config.toml
dataset = "rosettes with rotational symmetry"
horizontal_flip = true
encoder_fused_qkv = true
encoder_parallel_block = false
encoder_shared_expert = false
decoder_head_dim = 16
decoder_fused_qkv = false
decoder_tie_embeddings = false
learning_rate = 0.0022
eps = 1e-08
ema_decay = 0.99
batch_size = 128
warmup_steps = 590
weight_decay = 0.08
Rows from block 2 of the image encoder of a small image captioner, named by matrix and row number. Rows with one number within an expert belong to one neuron, the router's apart. Each number is 128 + 24 x the weight over its row's rms, rounded and kept within 0 to 255. All counts start at 0. Numbers have three digits each.
Before each expert's rows are labels from the 100 images, of 14976, where the router gives the expert most weight on average: "lies over" is the class under the peak; "responds to" is what is common among them. Only what is clearly more common there than usual is listed. The data: rosettes with rotational symmetry.
# router: router (encoder.blocks.2.mlp.router.weight, 64x128), inputs 0-63
# up: expert up (encoder.blocks.2.mlp.up, 64x128x128), inputs 0-63
# down: expert down (encoder.blocks.2.mlp.down, 64x128x128, transposed), outputs 0-63

# expert 41
lies over: backdrop
responds to: warm
router.41:112118135126128131134155138126112186131093179142098108130145139151100126133124089131141148119123125133129151128108184111082110109159116136175124150154154156123146099123115123088146126142128166
up.30:095141114140142149177146100125143148126120105202152137118125087169107089142103102109161104101125081159098110121144089177143134127112119115191130119112144105147113094126153155124106119162122113
down.30:113115106103103118141139166102106140141110113153097115129148116152114089112151104148128117106163077098144149143157117122141116169089090113130091146156150167088149153138126111101142167147183154
up.31:120143142139155148182097134153125136118138133163157135144118086140097071146107123112140136102116107159122133139161128168167139142111106132183125127116147095167141123136161170121135108175137110
down.31:113117137123109098142112165102119153128114141131086127133130134130116092125156104117108098123148111107130149146150127129140114168115093124120107139153125172065139145137147123119135160108163166
up.32:145131078096149132122131133073111134094126114149132127113089129143142144124113119151141155116141114079127133141116141130125099126110126082139090114143142144167127142126096103109131188155135158
down.32:097119130132120104137119119151131118116142190122129143144135140131105119142164124089128105153110188200144157163161133121149117137118120130146181137135116154147127132143119139147157083149108119
up.33:148120132163121141102178091116135133079107108154148130121105104130151141127164144122120121133153135091112096114082120145118140126125164116095144120107108096110114115082110134133101156133079115
down.33:114161078125127150147116113136100131164141151114144118117161131159117139138125132165117130104128081125177150134174163123113094100103131121160107174146165165152137149161145144083195135177158151

# expert 47
lies over: backdrop
responds to: grey; three-fold
router.47:123128125135168137164044114107124158124095136086102122119121099124135130110115109157165170140120121109133130178138110133180122119116120115147136129149148164136132149128159140128123148134150141
up.11:134145158135139139095168156154137106102159109115138167146098161110134120162097156140109126130131109154109095114123102165096163152118158149132104098108102117124116109108161157147120112161155103
down.11:161126130158181149123112100134149095121154101116139117151117127098145156142104166132130161101103162103112120097097145107093159102124137135134145109096123071125110088094126156135083152118093096
up.12:129095114139130167149084116148145127131157157149155120132124133134117144124144144131134142112127170091131143095114155094156148148111096145144167113107120089106171140108090136158083132129137144
down.12:181115132120144147097147116113107134137133098173135097111146105118162141103126149117203173113158117134139143146152136140164110127130166100142147151140137116138158069160113144135131098155145110
up.13:151115159126144137092177149149136090110157094109097150150096164097152140155099160114135123128134138132102113138132101142094166141118146149156105097099099098168100102119122158152114115166147103
down.13:157142142158169157111101116156146109108153128115161125151104148099159153140148147141111169112101151108103116095098122132088155112141144162157140098104108099157127102104138152158082168063105114
up.14:115155135151123168135110118147099145126130168111144122119118117110131144104158094144093166139103182130106123135129112139151127136112135132189148114167119135106153141134139140159060145145112166
down.14:163092113089130156128130159115132114130145090162140128131143118146137141126077152174166156090173099105116116122131160135136146142135152100115091146123153142155159075132112156111141132168156124

# expert 15
lies over: rosette
responds to: warm
router.15:096160097144117149150121124138103194144096175130155124070123125139128156118110078135107102130127106133120120154132124112172115092132127117099100137150147145130138160137141120129134127137121163
up.11:093130165099088091126163162121092095183125121150100112124163138146131102134161123071126116146122109163153114127140143134084127127153128108100123133133130125084123105148117141130161082062141112
down.11:106135090121113121106152092115088134152095132104087090081158104137129123084117104135138114122103110142139156143158114107147097088116091104131132159154138133138100146159103092129136108120105155
up.12:131169109111122137163099188133149125141122121154146153152133138152078128182087130120108143095131072161120109111130168144134113137127101142129097153113157153091156086108141179086154117071156130
down.12:081133104140135136108117082126130126151103154093123099077130134108110147108077126110128129125084130145112127123107115108101136045151118119111137127131122134144102128113104109116117116170079148
up.13:123130081094099106184130135119088161105126141156129110155176105166120112105145122148116128127158129116143153185134152111169089145127112123113108178151135129207137144135147134117166136131140150
down.13:103163129169144111101116109170126125128143163100165156108106133106131127145140117136094133154104140180115117113121091174113128121167139169145143100137095117154138110131151130156124113142097132
up.14:116152146093088107120128170127126107173120104146109121126150165142113120169110132076108124124112102187144105122126151138093115137139111128121135150106139124072137087137103141114166070062136113
down.14:096143074134133108118148078112091152153094154098095098075158122138125132093111106122134126138093113126139154146150115108132098078136076113106135168160137127145104155155115093128146118129090159

# expert 56
lies over: rosette
responds to: cool; dark
router.56:110105113150165130166045098125135159122108175103136123107115095136136138137120102136161180123106118140109123161130100149177127104126084134182151131149139134122166138118131133145110144131117154
up.30:102136132132115134148162134129161139099142125156148162179127150117140109136118114145114117111157117112085111120169120143129151156138152161100131130146130125112138158146140108124095167160126113
down.30:142113109131157133150136122132145122171128135144115089151147091165150173108113163163147163101131115108172163152147163099151146100121145097127129161156182126138122152149099135113149147121124155
up.31:109140182162143076117158114129162106135113102147141127148116156110112153156111152120164095175110154174116112145123096159114127122147099143092161103121114102095133148122110126150102128142106097
down.31:155096092111158142142127133117115120154155091144127114146148073148140146101114132146141162083137092076136139128129174100148120113113164090113101140141164116129127121138087140105123153128139132
up.32:084096114126150079118127100115099130150111137119131126121124114152108141128168111114163090121111116121130144127153104135123086117099096109133155128137137171180114147134135114098138125143119168
down.32:124178147144160162146148143142102155123136129134147131184141118109124161140083138171117163169115092158132132128121136151102145122115147150140100124133159138141150129116166147107131140106124095
up.33:097103153137136125132173070123142101129094105123099123120120083134142085136116111116125112123133076155115112095165073145093133124070105116193159135130131114136090100132135115129148100101119101
down.33:068135134133116093131154129128102149137083155109098105107152110107128111098139088113126101142118168168131141159155079140139126152121104139135140108163111128140149181160162082137110090117134138